From a checkpoint of a small contrastive image-text model: encoder widths [192, 288, 432].
Rows from block 7 of the image encoder of a small contrastive image-text model, named by matrix and row number. Rows with one number belong to one channel. Each number is 500 + 40 x the weight over its row's rms, rounded and kept within 0 to 999. All counts start at 0. Numbers have three digits each. After the name is the row's rms in percent of the matrix's.
Before each channel's rows are labels from the 100 images, of 14848, where the channel reaches its highest value: "strongest on" is what is common among them; "peak on" is the class under the peak. Only what is clearly more common there than usual is listed. The data: drawn human figures in many poses. In brackets: how many of the 100, against the usual share in percent.
# convs1: grouped (16 groups) 3x3 conv (encoder.blocks.7.convs.1.weight, 144x9x3x3), inputs within the group 0-8, a 3x3 kernel for each
# convs2: expand pointwise conv (encoder.blocks.7.convs.2.weight, 288x144x1x1, transposed), outputs 0-57

strongest on: hands on hips (87 vs 6); red top (25 vs 8.5)
peak on: torso (36 vs 1.9)
convs1.26 098:519564485438531565492470450582500484451532522474454530518508503563478433534526442467482504583478466509557460523553488532479524478511461470581588453435506504478506453523502500436511486478523458508468454545496477512527475533615464479440473493527
convs2.26 099:535487583496489504550476463551494506555545472467466484536507502512377499474441485595480481447475466495572438526416546482493473509464530550405501467485466445497544514430541456

strongest on: hands on hips (85 vs 6)
peak on: arm (42 vs 1); torso (30 vs 1.9)
convs1.37 106:476469538522475496456510495591527447427575467498444513451484494514510540474452498506574437453520530512452569427481520544409616544491494505537462485468509498454444527491461435539473466515591508537473503488484503491451500498511493514507525536463
convs2.37 102:533510529475511467481497534441489461559508528446554499518477559515477493499499532548542509519495488544538482481513496520501488513452530565453561449489539523504615508459585458

strongest on: pink top (87 vs 8.7)
peak on: torso (41 vs 1.9)
convs1.15 098:499438508402507558428525602484481504468535515513486479501497465513500492496474518524468507529423435535461470512527491514485486489489487459477526380551599424510536473504560439491537444483526415512530444535525471464531502494477487486479494503442
convs2.15 094:440484492412545499465559538457527517400529541466596448495517532424601553506465524511509552473475419554451489532569580496484460506440503517499502455556539515518536437506458541

strongest on: lying (67 vs 6.3); bowing (28 vs 6.2)
peak on: torso (68 vs 1.9)
convs1.65 097:527525522558490436563463411482515515580497454518479450464473490466516522487527501493530467498513493489461582490490517532525496445469523530490440444520498472492621552478506461493529513519524468577529584531460560460382499487479510509532510554481
convs2.65 091:524468430509479517536507431544539476543497488466573451557466515544489516479536487481504441547453484470532482529504549569521484392506498432518497462486500531549477496512481505

strongest on: hands on hips (100 vs 6)
peak on: arm (66 vs 1); torso (33 vs 1.9)
convs1.44 105:516482474512500497517466503564505460544551511379439531522495468542436431474518560493522445455523543514477460507468468519474460454473647514521453426529564518483417470513497518527448463462557491494482450488514519523528490543492484482497513528526
convs2.44 104:549539492425526493483509525486496448607504498476563502511528436491553498566507506494469526465474454443484523504553478481501471605520449514519485495480556577505502547578434500

strongest on: red top (33 vs 8.5)
peak on: torso (50 vs 1.9); arm (27 vs 1)
convs1.137 105:481500469554538491465422467439481533466481541527551445490462466475487459544555502445526591471475547489494470487531488488499534479451430506494502490498553415497420590537440588489466487488412474480504482487482563513471473469432495519467459482480
convs2.137 098:481474475447539430554563528535460505570496534541483516470503512546566515507504487442531456520477537509541581552498529573575570554501542510424564501490521563478491527499564427

strongest on: squatting (32 vs 6.1)
peak on: foot (52 vs 0.5); leg (34 vs 2.5)
convs1.21 099:537497481438581491530416468518521493555475509486484583555496580446514530482474438537483480476492516515486480533499484446538466543448496542481494486436434508559451434438514542605514490500445500527447534463488492486507463454518461466437512566483
convs2.21 094:484529491528538492470521442463447530493475505502537488483439418511476532465511456500537507489445490495497442514574482522478462528465509614532423524512556487455450478488464426

strongest on: blue top (53 vs 8); arms out (39 vs 6.4); pink top (27 vs 8.7)
peak on: torso (53 vs 1.9)
convs1.35 101:522526547484493551460464528473464491514508434513532512490457459541484482546512514514520535478485589477467410453534497459493465481519501503543615492431474461510420505518628472496516453477398514509447522512516511523526528497535506567493441478521
convs2.35 099:518416520503501475515441485468431559543475519519490536520438558500550523545486472510523515541522538496486468506468433475552433613413478460584465578454447483518459466450546504

strongest on: squatting (40 vs 6.1); arms out (39 vs 6.4); blue top (25 vs 8)
peak on: arm (57 vs 1)
convs1.132 098:507516400484488483490496524480512562571464515510491432491521530508442509533510595455510552484494478468491486446482539451490537513445467471441563429479570449476546500530494562505474525523489490499537432454571459503567586478461497510497454425503
convs2.132 103:457525507580534489454521584546538448435498477474470475529509469464443466543505428553484488475481494476521473500519497515524471497500447563577488545500481538482584554476540510

strongest on: blue top (52 vs 8); teal top (31 vs 8.4)
peak on: torso (28 vs 1.9)
convs1.9 087:466481519495462504461466476485528518553550513471472431436451458472498487501490499537459457394412442429436471480523497468474530444494515448499533513505529519510480505485494605526495575540413509524514554468496509463460455489420467502463443530474
convs2.9 101:449447535529604492508409477538479514484504535554494518501492513622521500533443479502518497457510522493503470489538519560507510496486511523453501472499487516479570570501507506

strongest on: pink top (86 vs 8.7); arms out (35 vs 6.4)
peak on: torso (66 vs 1.9)
convs1.16 097:537510469503492555498556494537507503461519525484494468498487508493464485501495499460468461458422421477411450511500505494502478524472490564502483511557576475592483529500493482521523438619482625492482471582504453526465478481486465477494472443432
convs2.16 104:489501509521545490531441466498512461502477526442520515487513549539511542468517495506448506498508525523488488509581473509596509548425517468566501511547552577532482558507572532

strongest on: squatting (83 vs 6.1)
peak on: leg (83 vs 2.5)
convs1.128 107:538525455447506470533507481471456508513472607532535502515463524529546471469510492506526448546454551463462573414484447431468570498506610475493471502499468497534469495512461528511479470479486432483500515485475529516488442469540460509616512543434
convs2.128 097:458475414439510511481508482494513449445462527475439552450486465519449529544523538436511507475434617458521581545516515556500471455436514522483533548502507548457447561532557476

strongest on: pink top (45 vs 8.7); red top (33 vs 8.5); walking (30 vs 6.5)
peak on: torso (77 vs 1.9)
convs1.125 099:577452579488462480449519480479515477496493492512492537419535462490493477530454522468625579493531435483478492515465546516434535475524495502435541470524578474554446540487517450467504459534500490462510470505546550526426441494439481497485443527503
convs2.125 099:508506555459465520443536477533508543527452508483435531450452528517506467481568439660429463513481560434501496449521547511532468587520527510517466535518416577449468498562525426

strongest on: squatting (39 vs 6.1); blue trousers (36 vs 8.4); sitting (29 vs 6.3)
peak on: leg (76 vs 2.5)
convs1.50 097:482525499503513547460500490492471498494460423550530551558531535448459480535513469475443436608475572481536486466394463552546483526495552467474500500470461486467517528468497398457461612573489527477518540491503505473467484533492487489499500537485
convs2.50 094:554462474475464487504498498529500536467489550506521573505546402517484414457526509520465475480450458515477446494454505499492462583530548439483536528537478492470453449512516528

strongest on: pink trousers (33 vs 8.1)
peak on: torso (35 vs 1.9)
convs1.28 100:585510488428451478565472454487487467587498454447478523513502520464577534478551456501491541515492451519503465473482446545483451471533528527508543474478474552486502474567546452439361539575482524509512522495524508480467456555498456509536477523520
convs2.28 101:434494537542576505483576546454478442440498524537517454437489537522463524470450420494448454510413494461454520404497510500483428464472461504523429496531510471480473450494492491

strongest on: red top (28 vs 8.5); pink top (28 vs 8.7)
peak on: torso (49 vs 1.9)
convs1.120 104:507508535521533416532531559490512504516473498506527505465491535439555436543507553534538612425489528483474440474445556510578376535581509463454471536518511507476545505560483464486492525456497531518512487486515517514468513489406490517521476499469
convs2.120 108:489472557493504471480477529552522486433487473523451477452598496467527481483541448482492452512483583480405447456436496490521436443513502491536500523451486528483482504502495566

strongest on: squatting (54 vs 6.1); hands on hips (43 vs 6)
peak on: leg (53 vs 2.5); torso (34 vs 1.9)
convs1.122 095:461494501455474477500434482488520475523529544468438465472594587578505474410413495533490490503460467562520443452505480518527529456479491525546538517527535448475476453502512473486453553516528475466447468475469434531514436462441513451578494521529
convs2.122 092:479538539484535444630501502439495575502493466479482504520423497535541412553492472558482549449528440479552427509507494506505551507475523503496546481519518516399541455535526542

strongest on: pink top (70 vs 8.7)
peak on: torso (26 vs 1.9)
convs1.11 099:449493463531447487505529496500516511502558443465451452483533473523465526550581483529448490470411492480447513501528482496504528473500495470531473569519495517522497449453468593544440592534453503481453614499441480528444489469438470504470443500461
convs2.11 092:513424564515567530469448495529569531488506499420449508498492496552509458483501517510437507469496483535524490526509521539482479523520463486467501453572487477456519480502480498

strongest on: hands on hips (100 vs 6)
peak on: torso (57 vs 1.9); arm (38 vs 1)
convs1.19 113:449451491542550473472492567495522570542499443462522508453519474506494480464513544489497496514521483490505562493459494499500507488541524562462410464535575443410497516506511476497449483514515437486523526468475497519474595504450381463592512448460
convs2.19 107:490475548464559490450495557470487485560435499526540498466478454491527443561506461585495607469443576488490487584508505516454478578536467422451532533555484480464521528508437506

strongest on: yellow top (85 vs 8.7)
peak on: torso (36 vs 1.9)
convs1.102 087:500470476497478508500466506479527520477495504511485464521498483509476515502485487492566487577597468559585470494546494588603474508570456472550492570518494487535496492484470506521524492499460499496500477495527509532464491526478617610439553582457
convs2.102 111:508513487533531517502524495528528565590481505410528481480487476515480523489493481478471480518470493501461472470636499534518487504507524510479412525517500484510519501536513465

strongest on: pink top (56 vs 8.7); pink trousers (44 vs 8.1)
peak on: torso (39 vs 1.9)
convs1.13 103:460569531600520514510526428520539481536498474458473507525499512482513475498493498463455480441434478468479492496490495506514497510510524458611525586600466496479441514553516509481394473415524532594509576498495446486474477487487509500477480487498
convs2.13 098:516467480491475468549524527497524514536494492478531472469519481559547548506531470479519507515498485585521549478520544516508501536532443536509533605582506468507475535552463506

strongest on: pink trousers (59 vs 8.1); pink top (41 vs 8.7)
peak on: leg (56 vs 2.5)
convs1.14 109:430425429444644457591521577460487465531543513488514504513500492486486491492473487516497508463462485473478487514503488517488512483486494436449481458583490537470540540448510446524493517473452422428445538570497559500508478503462494479515484520471
convs2.14 103:473490523549507461536485483452428529498487518477511531526437500525457540493470558507547473560455477587480460534514518514500473502465505570484502553529502561525489580525459462

strongest on: squatting (41 vs 6.1); arms out (41 vs 6.4); pink top (29 vs 8.7)
peak on: head (96 vs 1.1)
convs1.30 097:454495441575493603465491465483514504553478486570513545511550581511485512499513484528474493448487514503513507497512460514576449478527471486492495486495523582537515466400515451439478592615522547565546478459495492514494481503501423493487514505488
convs2.30 102:517495537473449482427441429495524459482462466515515444480583495463545492518446488489489482539532479417495502522440523541509505503481488466519558548436527497518493419539518542

strongest on: pink top (46 vs 8.7); squatting (42 vs 6.1); arms out (27 vs 6.4)
peak on: leg (29 vs 2.5)
convs1.140 104:461512554508490486418466477481474542503494504520486499426466444556479444571554485429500542459528587472451404486463466494484484523481538491484544502451527564474539523480419564499438425492470549529488466486456477517477489466462458539500462471445
convs2.140 093:493484475522520486588517483494492524461551429533497542481477487533471483451490448455441524595502462587528460470513503492429436451471550534436528553518560476494548523457502524

strongest on: bowing (38 vs 6.2); lying (27 vs 6.3)
peak on: head (39 vs 1.1)
convs1.27 090:496564508495509473533450449470513446541467433555511466567494640488499581483466586510522490475490472502514444532489431551557453497517486447488495473525479599451512506485475470478501478492436544493522537505510530502465518502526506555563461550536
convs2.27 093:520538478541496503477495480522469451566504500580486478485441415438487496486553549476426479449458515461491453428530431463485506502587482518500524487494485472488430523468448510

strongest on: yellow top (63 vs 8.7); yellow trousers (43 vs 8.5); arms out (25 vs 6.4)
peak on: leg (33 vs 2.5); arm (29 vs 1)
convs1.105 103:521468481492478537505491452492518485476503492476515479531481511475474507508469550448524441576555550579399479427540458542514548547430495472539436530514534487459481496512528529505467517528464519517485478497521486485471435562401570514554562397504
convs2.105 092:549431531482511493487471457531481486504495545507479479536598496528481543476438497500448567417533491519442522517503484545534514509521580516524439518475477524492478401521504491

strongest on: hands on hips (79 vs 6)
peak on: arm (42 vs 1)
convs1.42 102:466434565497475529478486472551480476450574488458431506488547417514487523484478467501588446472457618476425458442496553511469514490485476514528468498450508512470428519497413445563495433518556497506479496493423487480516493482524483500503524504482
convs2.42 095:455476546523524520480454453478474530487495503495534466455540501537443520564549511662527544532555490537558409510475498514542456512504498505576522530491507518493525573453568513

strongest on: teal top (90 vs 8.4); arms out (38 vs 6.4)
peak on: torso (45 vs 1.9); arm (42 vs 1)
convs1.116 093:500513488504479501510551502490485534483480473500476480484547502526492477490498519510494489504468482516503516453514505557527513508504490567504594548678613382600539486525465488458488528479488489485499491469516500494477488527466542461456515492591
convs2.116 115:511476514506349497459462427474494485449498557536508464522561525553472535509481468499497489465509528516493541532399501446455501595502477474537492491600512485525459522497490468

strongest on: hands on hips (28 vs 6)
peak on: arm (48 vs 1)
convs1.5 120:526516510463516539450432558486493505557480484488519483522472502421560507561499502492485496480527510507470496456463550480507523521487500493424474555534427453550569547402512510555460450462515431577524492422505550545404512452505469534498535496457
convs2.5 102:531480506460476490481501528467467504489534493532546447504580505482536560510535487468562451513491560481526485567518507491531503531491441524556521528473449518562551429510543459